From a checkpoint of a small image diffusion model.
Model: 8.75M parameters, 48-pixel images, arch dit, norm layernorm_no_bias, activation geglu, patch size [6, 6], layers 8, width 256.
Training: soap at rate 0.0021, batches of 128.
Data: trained on rendered rooms with furniture, 6.9 epochs.
Rows from block 5, named by matrix and row number. Each number is 50 + 12 x the weight over its row's rms, rounded and kept within 0 to 99. All counts start at 0. After the name is the row's rms in percent of the matrix's.
# ada: adaLN modulation (shift, scale and gate of each sublayer stacked) (model.blocks.5.ada.weight, 1536x192), inputs 0-191
ada.388 132:48 46 34 55 50 75 51 75 54 43 45 70 58 45 44 68 41 28 44 49 54 42 31 24 66 39 56 41 72 52 41 70 62 40 46 63 50 42 48 53 37 39 27 52 40 37 62 31 56 52 61 33 50 31 59 58 50 68 60 34 46 46 33 58 37 52 72 64 36 53 38 29 54 53 63 38 34 40 51 42 42 57 35 41 49 18 55 53 58 46 34 43 27 36 47 71 56 49 63 17 59 38 60 49 38 62 46 47 52 52 32 48 52 35 55 52 47 42 44 43 78 64 29 52 52 46 48 61 42 56 42 57 65 57 50 63 54 45 39 25 71 44 53 40 48 45 71 44 41 74 33 47 44 59 63 37 33 60 62 57 42 46 40 43 16 57 60 74 57 48 60 35 52 68 52 50 55 48 66 50 51 46 58 62 60 56 43 50 40 57 45 43
ada.389 105:48 58 63 68 57 43 55 45 64 68 33 59 66 46 63 29 41 58 57 69 48 45 52 39 55 64 55 76 38 67 69 33 42 52 28 57 54 45 56 55 39 43 65 36 56 72 55 72 73 41 57 41 44 50 63 41 30 66 48 66 75 49 57 43 32 34 36 66 49 55 31 28 44 45 64 39 44 49 69 62 59 48 61 50 55 70 42 67 77 64 64 58 58 28 50 52 50 65 68 44 54 66 71 37 55 46 55 35 47 62 56 55 60 70 60 65 29 62 52 42 52 54 52 62 30 71 28 60 72 64 45 61 52 51 52 53 61 42 55 67 16 58 54 40 53 55 66 53 43 47 48 47 42 57 59 55 50 58 59 70 47 62 61 28 68 40 41 50 49 47 55 65 49 48 47 42 57 40 46 58 61 41 51 48 70 52 63 59 60 35 50 51
ada.390 117:44 55 40 44 54 70 35 55 53 49 51 62 59 56 48 27 32 40 84 49 43 54 57 50 41 35 52 48 61 56 52 42 44 55 93 59 67 43 91 45 49 40 52 52 59 37 43 40 53 61 56 51 28 50 65 60 47 61 46 52 52 67 51 66 34 53 58 45 65 49 45 33 50 62 71 64 38 71 67 76 55 19 46 61 51 57 60 61 64 43 55 43 38 31 51 60 27 50 35 36 59 57 53 48 41 51 52 29 25 51 60 73 55 35 46 55 61 65 55 33 47 55 64 54 63 52 55 61 42 48 45 46 47 74 62 24 65 47 47 48 47 47 45 37 52 59 48 50 31 31 31 67 28 61 39 38 45 49 42 55 50 49 56 55 49 36 49 51 46 49 73 59 73 56 61 42 41 66 66 50 45 51 58 42 66 52 44 58 65 43 46 53
ada.391 125:48 41 77 52 44 41 68 49 51 39 25 47 56 41 44 57 47 49 47 28 62 47 33 30 56 24 64 47 49 50 41 66 57 52 63 73 50 73 66 47 44 39 44 43 51 58 36 41 46 39 62 54 63 39 51 59 40 43 58 42 47 42 44 61 35 60 65 57 48 37 52 53 50 66 59 34 26 29 10 41 37 49 37 38 49 38 38 48 35 51 50 40 45 57 40 29 37 64 66 33 59 44 56 49 30 35 37 46 56 37 38 38 65 47 73 60 37 48 62 80 61 45 62 38 34 47 46 56 68 69 49 39 60 41 61 53 64 66 63 53 55 60 47 61 52 43 48 44 60 54 62 66 56 39 66 48 47 64 69 31 38 65 47 53 39 63 51 60 72 45 44 60 54 37 57 48 28 51 36 49 40 47 68 54 51 25 42 56 21 46 42 38
ada.392 200:57 40 32 38 30 47 56 40 45 59 31 67 39 23 47 47 44 55 56 42 52 12 46 53 74 37 38 42 43 64 52 57 57 49 60 61 55 66 45 32 60 59 55 47 50 45 53 20 52 47 43 45 61 75 54 39 36 46 48 53 56 42 40 50 65 43 42 57 66 24 30 59 28 41 47 52 34 42 36 44 47 62 32 55 55 52 37 54 40 28 44 55 50 52 42 49 54 57 57 45 42 44 65 41 56 28 52 65 44 40 86 50 39 67 40 27 54 48 41 73 55 48 67 61 37 40 55 59 57 51 43 22 57 31 44 86 43 64 38 37 58 38 41 56 44 37 54 51 40 52 43 45 57 40 49 39 22 52 49 60 57 48 47 41 23 59 59 66 36 32 49 51 49 44 41 36 57 50 57 42 46 37 60 34 24 54 58 50 48 54 43 35
ada.393 113:62 65 64 47 68 62 52 35 63 66 37 57 46 49 65 44 31 66 59 42 51 51 42 33 70 61 52 47 63 54 51 68 44 40 37 51 83 47 48 39 54 37 55 61 48 59 72 54 44 43 45 71 61 56 35 43 41 52 59 49 60 55 35 47 48 50 50 66 35 35 45 31 47 56 47 38 35 55 30 44 56 74 44 59 60 63 42 53 39 52 56 54 54 37 67 27 43 51 48 57 42 60 57 37 40 56 57 57 60 53 53 56 65 23 54 55 45 49 58 59 41 51 69 27 36 48 42 67 28 39 37 45 46 45 50 52 44 43 52 52 55 58 56 54 53 44 55 49 76 39 68 62 31 55 70 56 38 61 45 55 25 43 65 57 51 74 30 20 68 60 68 55 60 23 50 50 56 49 42 57 33 85 18 62 62 59 54 41 39 60 42 41
ada.394 110:57 51 59 60 44 34 50 51 58 28 61 75 22 62 47 63 35 38 77 44 46 62 54 37 58 45 65 62 55 35 52 54 56 34 51 60 53 61 87 31 33 34 48 48 54 62 37 60 45 39 31 62 58 55 70 58 32 62 63 61 45 58 29 71 65 41 62 52 57 65 72 35 60 48 46 44 47 54 62 39 59 55 51 48 53 58 36 53 26 76 69 56 65 51 42 55 40 53 46 41 50 55 53 35 59 51 50 68 43 55 52 32 52 35 35 40 36 54 39 39 45 54 56 42 38 53 51 55 32 61 52 32 32 43 68 42 54 42 49 68 59 31 40 46 54 57 73 54 51 51 66 52 71 41 44 51 35 34 37 39 53 59 57 60 58 55 33 45 54 39 70 47 55 46 46 33 53 50 36 58 28 53 71 38 32 55 54 65 32 42 74 30
ada.395 130:59 85 45 56 52 61 68 56 59 50 51 28 40 77 53 32 44 58 53 44 49 60 46 28 61 56 34 39 46 36 74 28 54 45 57 40 60 30 65 30 62 58 31 46 42 58 70 60 46 39 46 59 28 54 47 65 53 62 54 45 48 61 65 54 58 42 27 50 51 37 33 64 58 57 61 55 55 38 27 57 33 32 57 66 64 64 59 45 32 26 66 39 43 52 51 55 36 61 41 72 37 56 50 45 55 51 40 57 80 49 46 80 22 35 52 62 61 47 53 32 64 52 47 40 32 50 42 43 36 46 36 72 44 61 44 33 47 32 59 59 39 54 64 31 43 49 57 42 58 56 73 22 43 57 57 59 58 64 53 48 52 51 59 47 58 55 66 48 51 57 50 50 62 67 37 55 53 47 35 45 66 65 50 40 48 48 47 36 44 45 43 49
ada.396 121:67 56 77 54 51 72 57 31 56 36 57 43 46 49 48 45 33 40 49 65 69 61 29 55 50 58 51 42 51 52 63 64 36 55 81 43 45 35 58 60 47 24 53 64 25 51 47 84 44 60 63 38 60 44 67 35 45 54 55 72 55 41 57 62 58 52 34 47 53 47 54 51 48 42 66 50 32 42 52 36 76 71 55 28 35 47 57 43 65 67 49 71 52 51 44 71 45 70 61 33 50 45 55 48 58 35 54 46 57 53 45 59 48 54 45 65 50 40 68 21 55 61 68 30 55 51 60 36 49 34 48 39 39 48 57 29 58 68 38 60 51 62 50 47 47 51 51 79 47 45 65 42 43 58 47 42 39 57 40 59 51 54 51 38 64 53 40 46 48 62 27 59 44 67 38 29 35 49 56 51 47 75 65 54 66 39 50 66 64 43 47 27
ada.397 119:56 50 53 56 60 50 54 76 48 59 51 51 54 29 64 48 42 61 50 56 32 47 45 32 35 35 30 26 64 59 46 46 40 53 42 46 64 70 46 65 50 74 29 54 41 60 61 27 67 47 56 59 52 42 32 70 42 65 41 36 44 55 61 43 57 52 59 51 20 47 34 64 56 75 55 69 66 75 51 60 59 43 58 61 50 71 45 67 40 46 54 67 62 59 65 64 58 53 56 50 59 66 57 56 39 68 57 58 72 50 29 44 33 56 43 58 58 52 56 20 46 57 44 60 51 48 44 41 39 45 67 75 44 64 53 27 67 50 50 49 72 65 56 52 57 45 53 47 46 37 45 59 67 54 48 66 42 66 68 44 30 49 53 32 47 47 72 62 45 69 64 54 60 53 53 45 58 38 43 53 73 53 37 52 40 51 29 72 43 47 55 31
ada.398 109:52 50 44 43 69 60 65 57 41 35 50 50 62 37 42 59 43 58 61 61 51 49 60 53 66 67 36 31 52 50 56 47 32 10 55 44 29 41 49 24 35 44 80 57 43 41 48 57 44 33 46 52 47 47 70 59 57 44 58 52 59 39 60 56 63 60 51 52 36 59 61 72 75 30 51 41 57 49 62 65 59 56 56 54 39 60 29 53 58 53 46 51 47 79 62 70 34 44 44 53 63 54 34 48 34 47 42 47 40 56 41 47 47 28 55 27 35 31 41 30 45 60 45 47 49 59 59 55 36 72 61 81 63 31 67 25 59 56 37 66 55 55 55 57 46 45 40 36 60 43 52 48 57 59 49 40 64 44 62 34 52 57 63 57 63 77 21 40 47 48 39 37 52 45 57 37 36 48 69 62 55 48 69 33 63 41 49 47 44 50 57 43
ada.399 120:37 34 36 45 52 30 57 80 45 49 73 41 67 60 45 46 44 35 56 75 53 66 37 16 57 43 50 52 59 39 66 40 40 49 41 46 61 41 50 46 46 44 40 36 69 59 54 41 55 53 41 60 56 66 36 50 43 47 65 38 29 54 41 60 53 52 36 59 40 70 65 53 64 32 38 54 53 55 78 62 46 53 20 61 46 31 57 47 72 45 65 28 46 60 50 47 47 58 62 54 57 58 39 50 34 63 35 43 58 57 48 34 42 48 62 49 42 53 40 47 52 47 69 75 49 51 34 62 37 50 55 59 47 65 63 27 40 62 63 59 60 45 25 46 41 28 53 58 53 45 29 37 49 71 22 33 49 70 48 38 55 52 62 38 53 62 38 31 63 44 53 38 25 53 33 63 47 41 47 64 49 44 31 59 39 45 48 60 53 64 60 60
ada.400 111:36 64 78 46 71 59 70 42 65 43 42 36 53 61 65 39 65 62 68 66 48 64 47 59 53 64 53 50 55 45 31 62 68 48 56 56 45 51 44 56 61 52 64 66 36 50 68 52 55 76 43 45 43 32 56 48 51 67 40 42 54 65 46 50 70 41 30 49 45 59 40 55 42 75 48 46 46 38 40 56 44 55 25 58 34 23 47 47 41 39 44 51 36 32 55 52 52 65 39 36 32 49 42 50 62 46 64 47 60 63 47 51 43 62 48 55 61 58 53 43 48 55 48 30 44 74 74 90 35 40 56 60 48 54 57 50 46 39 52 62 37 48 61 38 45 70 43 41 56 43 55 52 47 55 61 53 64 39 46 44 45 53 38 59 44 66 50 28 58 81 50 24 72 62 63 57 59 76 49 50 40 56 73 75 40 45 56 44 66 36 40 62
ada.401 126:52 56 57 68 50 68 52 43 48 51 50 48 73 48 48 53 47 35 45 49 57 44 49 53 58 50 38 50 58 48 69 32 52 38 48 49 27 46 54 61 59 47 63 60 59 35 48 62 52 46 41 23 50 57 47 74 49 43 41 26 51 53 50 53 57 30 53 54 32 44 65 42 50 47 41 48 46 66 81 35 37 63 43 68 64 57 50 70 37 71 52 49 58 59 54 54 49 69 56 65 35 59 36 59 43 43 61 38 53 56 45 56 46 43 04 42 52 57 29 19 63 35 71 44 44 49 39 67 38 62 65 14 67 63 40 52 56 58 46 43 45 48 35 38 76 37 43 48 38 56 45 35 50 55 54 41 36 69 46 39 39 69 40 64 37 74 55 53 46 60 68 42 53 59 51 59 58 47 62 50 29 66 41 36 40 33 43 47 39 58 50 69
ada.402 126:46 51 82 29 65 42 45 59 50 41 65 55 52 53 42 39 38 35 45 67 37 49 51 43 55 70 52 59 84 67 53 60 45 30 47 36 58 48 56 54 58 54 75 75 37 51 24 56 47 41 53 49 55 67 63 57 51 69 52 47 57 32 33 31 60 46 54 62 57 47 65 66 65 70 35 47 33 54 32 47 47 54 46 53 52 43 30 28 52 59 53 59 45 72 42 31 45 48 43 54 82 59 34 56 60 53 43 40 58 53 41 46 56 54 72 51 53 52 60 35 67 59 51 42 60 45 62 59 51 43 37 42 50 23 37 55 51 62 48 36 44 38 42 27 59 70 49 38 43 40 68 38 55 49 53 56 49 34 42 47 38 57 46 26 34 52 40 52 59 66 69 33 42 52 58 45 19 51 54 29 70 61 46 55 66 66 60 48 64 52 33 59
ada.403 113:60 47 39 38 48 61 62 38 42 63 26 39 47 56 48 59 17 56 51 60 59 49 31 28 18 54 60 55 55 57 30 45 78 49 51 26 55 59 33 68 43 68 51 75 36 41 58 50 25 43 57 21 31 62 43 32 64 50 40 56 62 64 60 57 43 42 51 54 37 33 58 71 33 53 47 29 38 46 47 54 29 61 51 43 50 47 47 56 39 33 63 72 55 49 61 50 48 43 49 73 60 46 33 62 25 48 52 58 52 45 32 61 60 35 54 43 56 48 68 64 35 49 56 46 51 38 58 49 45 30 47 54 27 54 64 49 48 40 56 35 44 61 49 38 60 45 50 47 46 45 59 72 53 33 52 41 57 56 57 76 35 64 46 38 47 75 37 51 40 48 54 42 62 67 55 53 35 58 40 45 75 47 68 40 61 50 48 58 55 35 63 46
ada.404 123:61 53 79 53 59 57 38 50 62 39 78 58 53 42 47 51 54 50 30 44 38 50 52 49 52 45 40 33 53 39 55 64 62 52 49 41 38 52 25 57 52 65 54 60 60 39 46 48 52 58 45 49 55 24 54 48 54 65 43 35 51 58 41 47 56 61 77 47 41 88 45 30 75 52 56 44 49 49 54 68 60 68 61 43 55 39 46 40 60 59 49 69 34 33 34 81 58 63 66 47 58 63 20 35 50 41 60 56 84 51 43 39 40 48 50 56 54 61 64 37 57 47 26 36 48 54 38 59 40 58 50 43 42 63 68 53 54 48 34 59 75 36 60 48 78 48 57 53 41 36 40 49 50 61 50 41 71 48 62 52 62 49 52 57 55 35 24 54 77 52 31 58 51 49 53 52 26 49 62 62 48 56 40 43 49 56 25 65 54 50 57 39
ada.405 127:44 52 72 30 61 56 43 57 47 56 41 39 64 73 52 37 32 79 72 41 64 53 40 54 50 39 48 43 33 55 60 44 46 65 31 42 56 48 54 50 35 59 59 40 40 42 62 60 53 37 61 55 52 48 43 38 52 56 45 57 55 57 56 54 86 43 55 47 44 53 65 42 55 63 37 47 53 52 54 61 54 37 49 54 47 65 40 49 37 50 35 43 64 61 45 62 50 54 51 42 87 59 39 43 69 34 67 43 54 65 48 66 45 46 23 61 42 32 55 37 52 43 47 50 58 46 43 38 54 46 58 67 54 61 48 38 47 75 73 84 60 48 62 37 42 67 57 56 62 63 63 50 53 46 50 79 67 44 38 34 41 61 71 58 47 67 56 32 57 69 39 71 51 67 52 44 38 54 30 51 53 57 46 81 41 68 53 27 45 42 37 61
ada.406 135:53 45 30 54 43 83 41 56 48 44 32 71 49 50 52 54 59 32 41 52 45 42 43 63 37 51 57 31 39 29 62 39 36 41 41 32 54 54 35 39 49 42 47 47 54 43 40 39 46 49 49 59 42 46 57 42 44 49 60 22 37 37 56 52 44 49 49 26 46 51 67 61 51 52 54 45 81 46 74 55 46 35 55 45 55 83 73 45 50 49 32 52 56 26 48 33 44 36 55 43 51 36 54 40 44 64 43 42 30 57 30 38 51 55 58 42 63 54 62 56 41 39 31 49 56 26 50 45 90 51 65 50 47 43 19 42 59 29 59 41 36 53 38 37 49 48 64 48 42 42 38 56 41 37 58 42 43 43 52 45 38 53 40 37 24 43 77 50 43 32 47 58 44 61 53 64 71 39 64 45 59 61 43 53 21 36 50 53 31 47 54 44
ada.407 120:69 42 31 62 42 49 67 38 35 62 62 39 43 67 37 53 27 35 56 54 43 71 60 29 62 55 52 55 59 42 42 59 63 36 45 58 57 42 20 34 56 54 50 65 45 39 43 60 63 76 34 40 63 41 45 52 40 42 39 54 32 56 65 43 28 60 58 58 52 71 60 69 44 34 45 35 56 46 47 41 33 20 41 53 56 40 52 52 53 52 45 50 26 79 55 57 46 34 63 58 45 47 41 50 23 49 37 48 61 61 58 54 66 37 18 50 45 65 31 49 40 47 38 57 54 37 55 42 48 37 59 54 64 61 52 26 51 46 54 62 47 47 48 57 36 38 47 54 56 31 51 72 47 49 21 57 46 34 47 76 57 46 49 52 71 44 71 61 24 54 54 45 56 41 48 50 44 47 45 60 42 41 49 34 33 77 58 56 40 57 54 55
ada.408 127:58 36 68 59 38 45 72 47 45 67 55 30 67 38 61 55 35 46 44 54 50 51 66 55 46 37 28 51 46 48 29 63 46 37 68 51 33 56 43 43 36 31 66 47 58 54 50 42 45 66 56 38 59 59 34 45 51 39 45 50 55 52 31 54 51 71 55 30 61 59 65 54 51 53 28 48 29 35 50 45 42 65 79 33 47 67 47 44 78 46 46 53 37 36 16 65 46 65 17 57 55 48 59 44 48 55 52 43 53 53 56 41 54 38 37 53 62 48 69 33 61 52 57 36 58 46 25 39 57 38 53 35 45 28 82 43 33 41 50 45 60 50 61 60 41 52 41 61 62 30 48 48 50 53 54 43 57 51 60 51 43 79 51 44 22 50 42 47 54 59 67 45 82 57 35 50 47 58 66 51 40 25 55 42 60 57 50 38 50 61 42 40
ada.409 118:36 75 58 46 52 46 28 58 51 46 65 45 55 60 70 35 36 62 70 52 32 62 31 37 58 57 57 56 39 62 59 54 31 52 38 65 65 55 70 63 49 48 53 45 31 56 40 57 49 50 50 72 38 54 37 46 66 71 42 50 37 24 35 70 57 47 49 37 36 62 48 40 33 52 39 38 48 46 58 43 48 50 56 76 55 27 69 52 61 61 47 48 51 63 53 67 50 41 46 45 52 43 52 46 25 45 60 65 25 52 48 43 54 49 32 52 35 52 58 41 58 52 43 51 50 69 60 33 30 53 55 57 46 47 40 49 46 72 88 62 48 50 51 53 42 78 46 52 42 54 52 66 49 46 41 42 50 55 59 45 44 64 57 51 50 47 16 45 43 69 63 25 59 46 32 45 12 26 52 39 63 55 35 56 33 53 52 57 59 59 48 42
ada.410 113:30 64 56 58 74 39 46 36 53 43 45 69 47 57 55 64 54 66 58 59 60 43 60 64 34 51 52 65 40 72 32 57 57 39 52 54 51 57 28 39 84 69 48 49 64 55 82 54 37 43 42 41 59 40 33 41 31 53 54 67 58 32 65 63 58 33 37 49 50 35 40 44 44 49 51 51 37 50 61 29 42 61 46 45 64 42 45 50 38 75 57 73 55 53 59 37 54 53 68 49 50 69 52 43 50 52 64 47 42 54 54 73 53 58 50 64 56 62 59 17 50 55 67 54 51 49 65 57 38 32 55 57 41 50 75 78 68 63 49 63 44 55 62 51 52 48 52 30 33 63 74 63 60 41 71 58 55 44 43 55 56 34 56 53 62 56 34 29 53 63 62 48 58 62 42 44 39 37 55 55 35 75 44 57 50 57 61 33 55 58 45 65
ada.411 132:61 64 72 43 59 50 40 31 50 61 56 48 47 64 49 40 47 74 78 57 55 47 64 49 51 60 53 44 37 69 56 57 55 65 53 41 48 62 57 44 27 75 36 50 72 66 53 58 43 45 37 58 82 64 34 46 57 69 42 56 48 43 64 72 42 40 65 61 51 53 41 60 73 37 61 59 48 43 36 43 30 30 51 54 51 46 68 40 60 77 30 58 53 29 78 59 53 73 34 41 76 51 57 57 60 61 61 62 55 63 45 59 49 34 42 52 63 43 52 40 72 55 55 43 54 67 48 50 59 56 49 47 44 39 59 49 63 41 82 57 37 57 72 39 47 57 51 53 59 43 55 43 62 50 69 42 52 26 70 44 36 51 63 56 37 53 40 43 35 59 46 66 45 39 47 43 61 41 42 47 42 38 52 59 62 51 56 31 36 34 33 48
ada.412 104:49 51 75 51 44 44 62 76 53 56 58 23 65 56 61 68 57 44 66 37 49 63 35 52 30 64 50 53 32 51 51 62 64 48 37 64 39 48 49 60 52 58 50 51 49 40 44 62 51 86 72 46 41 74 36 57 55 46 46 68 56 47 30 44 48 35 39 46 68 62 67 38 52 62 55 48 37 69 44 55 58 27 60 48 43 86 49 48 63 61 67 69 53 32 53 36 48 73 43 48 41 43 82 40 42 40 52 43 54 49 33 60 54 47 66 63 39 58 44 52 51 52 54 28 48 66 30 60 35 37 55 41 54 36 63 44 48 58 66 49 63 55 39 58 57 59 56 52 62 50 50 52 59 32 63 50 50 60 55 52 61 43 37 44 70 64 38 49 49 60 43 21 52 37 38 43 66 39 37 45 46 63 29 33 66 66 67 37 65 39 42 58
ada.413 114:52 34 42 42 53 44 55 53 51 33 46 56 65 60 36 64 55 26 33 46 40 54 46 72 51 25 49 51 53 29 49 57 49 42 75 49 64 56 50 64 37 46 49 63 52 44 54 57 55 52 47 65 61 57 35 65 52 70 53 33 45 37 64 48 47 46 64 52 34 50 51 56 51 61 36 48 51 18 63 64 50 52 32 65 49 64 54 53 64 36 62 50 44 55 38 44 45 46 40 28 31 65 43 40 41 34 53 25 73 52 24 82 49 59 85 34 46 63 45 46 63 50 44 45 48 49 35 46 60 51 56 36 66 51 63 50 57 43 57 42 51 39 29 75 34 40 56 81 61 58 35 37 58 50 12 36 66 61 46 44 50 51 42 56 69 36 47 37 62 39 55 63 42 63 44 46 72 56 51 53 41 56 43 53 32 47 63 57 38 50 65 48
ada.414 113:42 52 75 52 55 58 40 42 52 38 60 56 52 44 67 58 73 73 76 79 27 61 47 51 54 36 48 56 69 64 53 38 60 57 61 41 50 39 49 64 52 48 52 59 39 38 64 53 07 49 55 37 57 34 53 67 46 68 37 42 58 26 65 38 48 29 38 70 45 40 56 49 68 51 41 68 40 54 56 36 45 64 46 51 52 61 49 39 40 54 54 73 27 56 39 40 41 50 58 37 57 26 32 55 54 42 46 48 44 44 55 43 30 52 61 45 46 43 64 31 39 45 44 52 37 52 51 41 40 42 27 45 54 50 59 36 45 54 48 57 22 62 67 69 57 65 69 53 44 42 43 36 45 28 54 58 42 34 62 46 62 53 34 53 44 33 53 68 47 45 68 52 65 40 63 39 63 45 50 44 44 36 33 44 53 62 76 41 73 48 48 55
ada.415 151:44 37 45 55 38 26 45 52 34 71 59 53 59 44 37 39 41 71 42 29 53 21 42 34 56 48 20 52 36 50 62 42 49 54 61 41 14 64 39 55 70 58 40 43 53 53 49 27 49 68 61 55 52 64 34 53 54 47 46 62 31 42 64 48 68 58 52 49 40 61 38 55 39 65 68 63 34 51 49 48 42 58 36 38 55 43 20 42 41 36 58 43 50 74 42 54 25 53 50 71 63 41 30 50 40 49 34 64 64 52 55 57 52 51 50 42 47 46 35 74 47 20 63 70 55 37 50 73 48 60 56 41 41 36 40 61 39 40 47 30 74 49 33 45 66 54 54 53 38 43 46 60 66 54 56 56 32 47 49 44 52 56 45 33 34 48 44 64 44 38 65 51 35 40 44 45 42 61 43 47 49 41 44 68 49 42 41 68 56 51 54 25
ada.416 117:47 57 71 71 51 49 70 44 56 60 42 35 39 37 48 53 36 57 51 44 50 47 51 55 67 61 63 45 59 58 36 53 61 51 21 58 60 50 41 42 71 18 28 60 64 32 65 60 67 46 50 63 70 43 39 43 50 50 39 54 54 49 65 42 47 71 70 59 55 40 78 58 58 44 42 44 62 48 29 38 38 35 47 39 40 47 50 44 39 66 40 44 72 48 46 45 61 57 70 42 43 61 34 64 62 41 35 40 84 55 54 31 47 65 33 49 43 46 48 46 55 70 61 33 28 64 51 40 52 48 41 34 56 61 45 70 63 46 33 51 75 52 47 58 60 50 33 60 42 49 60 68 56 51 64 40 51 61 60 42 45 44 60 55 59 46 64 35 63 54 45 55 58 43 77 28 37 58 62 46 60 71 44 75 38 60 70 59 47 45 37 61
ada.417 123:28 44 57 81 65 42 74 66 24 41 73 51 59 57 52 54 61 45 45 46 52 58 41 49 56 53 69 55 51 23 49 45 51 46 61 53 68 86 41 57 36 51 46 60 60 66 41 37 60 37 39 60 49 29 26 51 41 53 40 52 56 55 57 44 32 29 47 43 36 73 19 58 41 46 55 18 38 79 53 60 52 37 63 45 37 77 49 62 39 34 50 57 42 38 37 53 47 71 38 48 46 45 45 56 30 68 55 43 38 51 41 43 40 39 37 71 47 59 57 53 56 51 42 53 56 66 32 43 47 69 48 55 47 58 56 26 48 55 43 46 59 50 54 55 58 47 52 76 55 50 44 57 39 56 58 49 38 38 50 51 26 44 44 43 44 50 68 31 54 49 54 64 44 69 64 42 42 45 54 54 24 49 43 47 47 32 42 71 59 51 52 45
ada.418 145:39 45 27 67 41 24 50 38 54 64 46 29 53 25 27 39 55 47 56 58 45 25 15 59 68 42 45 48 50 42 61 70 40 50 48 22 75 55 41 54 52 40 36 37 41 51 51 39 58 65 44 49 59 67 63 58 49 52 51 47 57 34 50 55 62 69 61 46 55 48 38 71 48 58 53 35 75 46 25 44 47 40 57 48 46 51 53 51 52 31 62 44 37 70 31 63 57 74 38 45 38 47 55 58 27 39 53 50 64 43 48 75 39 60 86 45 45 62 49 55 50 58 33 53 38 48 45 38 49 49 46 71 52 49 73 53 40 56 54 41 51 57 62 53 54 48 42 50 51 37 40 59 49 61 45 39 38 60 56 51 43 51 58 24 39 30 63 59 52 33 41 56 34 43 38 39 56 29 35 62 42 56 27 36 52 43 31 67 51 65 40 48
ada.419 120:44 30 38 80 64 24 38 37 48 52 43 55 60 50 52 43 46 80 46 47 41 29 38 52 48 41 52 56 62 52 54 64 50 53 53 34 36 60 44 42 46 59 45 52 72 35 66 39 38 71 50 35 51 61 63 58 48 47 49 08 41 33 60 55 54 57 55 41 61 39 71 39 47 58 47 65 37 37 63 64 54 56 63 55 45 46 42 44 62 46 74 56 50 59 37 44 54 61 58 56 58 54 22 73 18 46 43 58 52 54 59 61 52 28 46 54 40 58 22 44 32 58 60 51 51 61 54 70 74 56 61 57 76 46 47 80 47 55 62 48 55 62 42 56 55 61 61 87 36 48 44 66 50 49 53 60 41 68 52 36 56 52 43 49 50 51 53 66 46 43 57 37 51 50 67 35 65 47 57 64 41 37 44 49 45 68 44 48 37 45 44 43
ada.420 113:61 44 62 61 35 64 60 52 38 66 32 53 58 48 37 48 43 54 58 60 35 56 49 44 67 46 61 46 40 65 36 41 51 50 57 43 43 47 36 50 53 54 54 41 29 37 49 51 38 25 38 49 59 39 41 67 38 50 77 46 47 33 55 45 28 63 43 74 71 45 56 65 54 59 60 69 64 70 62 67 49 54 43 42 55 39 51 26 49 29 55 55 62 33 37 49 45 37 48 34 25 48 40 62 49 61 39 51 66 49 36 38 37 49 40 31 57 65 55 49 50 49 45 48 79 40 47 49 36 59 45 59 42 68 61 65 53 17 43 45 70 31 68 50 45 44 51 71 35 39 30 32 51 46 34 49 58 65 41 41 65 63 62 52 80 50 53 49 65 25 48 72 45 48 55 55 34 55 43 44 42 44 50 57 52 54 34 44 83 44 55 37
ada.421 121:34 63 54 35 50 59 57 47 46 51 63 45 45 68 50 41 31 44 63 54 35 52 47 53 52 38 60 30 62 31 55 51 64 60 33 56 69 44 60 36 62 52 54 56 60 41 39 63 38 45 59 57 56 42 39 51 74 71 24 66 51 34 74 48 61 37 48 46 16 50 48 54 48 58 48 51 55 67 50 49 53 55 54 62 58 27 48 40 47 33 56 52 46 34 56 43 63 59 25 41 36 48 48 41 55 55 41 43 45 49 35 36 58 62 54 52 55 50 70 79 63 69 48 57 69 62 55 43 55 30 52 79 53 50 46 55 33 46 60 57 70 73 36 22 67 34 13 42 54 42 37 45 33 56 55 53 40 52 64 51 67 49 55 53 43 38 48 44 48 44 62 31 33 47 36 50 57 45 65 54 61 63 60 16 54 45 31 54 60 58 61 35
ada.422 113:52 74 51 48 50 39 40 72 53 63 33 50 71 33 53 63 42 74 61 59 40 69 54 49 69 44 45 56 61 69 70 39 43 50 46 36 45 61 31 54 35 74 44 53 69 77 38 61 41 46 68 50 53 52 42 46 59 41 55 38 38 38 57 31 58 45 49 31 28 49 40 74 72 52 41 57 56 49 41 52 66 48 44 59 67 51 40 45 62 56 45 60 44 31 32 48 48 52 37 46 59 51 52 36 53 47 86 49 57 55 49 74 55 56 61 31 51 40 42 48 58 63 76 54 43 70 48 42 46 46 50 60 64 66 70 52 54 43 48 74 50 69 61 55 68 73 64 63 55 56 61 58 63 59 48 55 47 59 57 70 73 64 36 49 52 52 34 46 40 64 80 52 49 61 60 45 62 60 34 46 55 53 52 39 66 55 53 26 40 55 64 56
ada.423 103:41 54 72 30 48 33 40 37 48 44 52 69 59 49 28 60 56 43 54 49 32 50 52 35 45 41 54 68 53 50 42 49 49 58 60 54 40 56 59 75 62 60 39 34 55 61 45 58 43 75 54 50 36 47 54 56 41 51 32 60 15 64 47 51 43 63 49 36 51 39 33 79 50 37 42 62 44 45 30 61 33 62 41 46 62 60 34 57 53 72 48 48 48 66 68 35 72 57 36 40 66 43 27 61 22 54 43 36 32 49 37 45 34 43 58 58 51 37 74 54 69 56 53 50 52 68 42 59 53 62 50 69 46 40 52 34 45 44 47 49 32 61 53 61 63 47 70 31 56 75 42 40 44 61 38 41 42 60 55 31 50 69 41 57 37 41 61 56 59 63 49 31 47 67 36 34 39 37 42 52 56 55 75 68 59 46 67 56 67 60 48 63
ada.424 121:42 40 54 61 60 51 35 62 52 63 49 68 52 42 53 45 72 40 47 67 47 52 54 54 40 55 63 49 51 56 37 49 48 49 45 56 56 57 44 62 43 31 44 51 36 36 45 56 66 46 27 49 41 61 50 47 34 39 61 81 48 31 54 49 65 48 56 62 37 28 31 34 42 52 51 42 68 62 48 56 71 31 45 28 25 64 62 19 41 50 30 55 44 71 60 60 54 60 64 40 66 49 50 54 73 68 63 69 57 66 35 30 70 39 73 47 30 54 55 21 66 47 43 56 69 61 74 54 31 43 46 42 62 60 54 37 53 56 59 45 34 39 35 28 45 56 52 54 49 46 54 29 57 35 55 60 48 52 62 52 56 43 46 43 33 49 46 37 63 67 53 48 30 49 47 59 51 44 71 42 49 46 29 51 39 37 44 47 79 54 47 33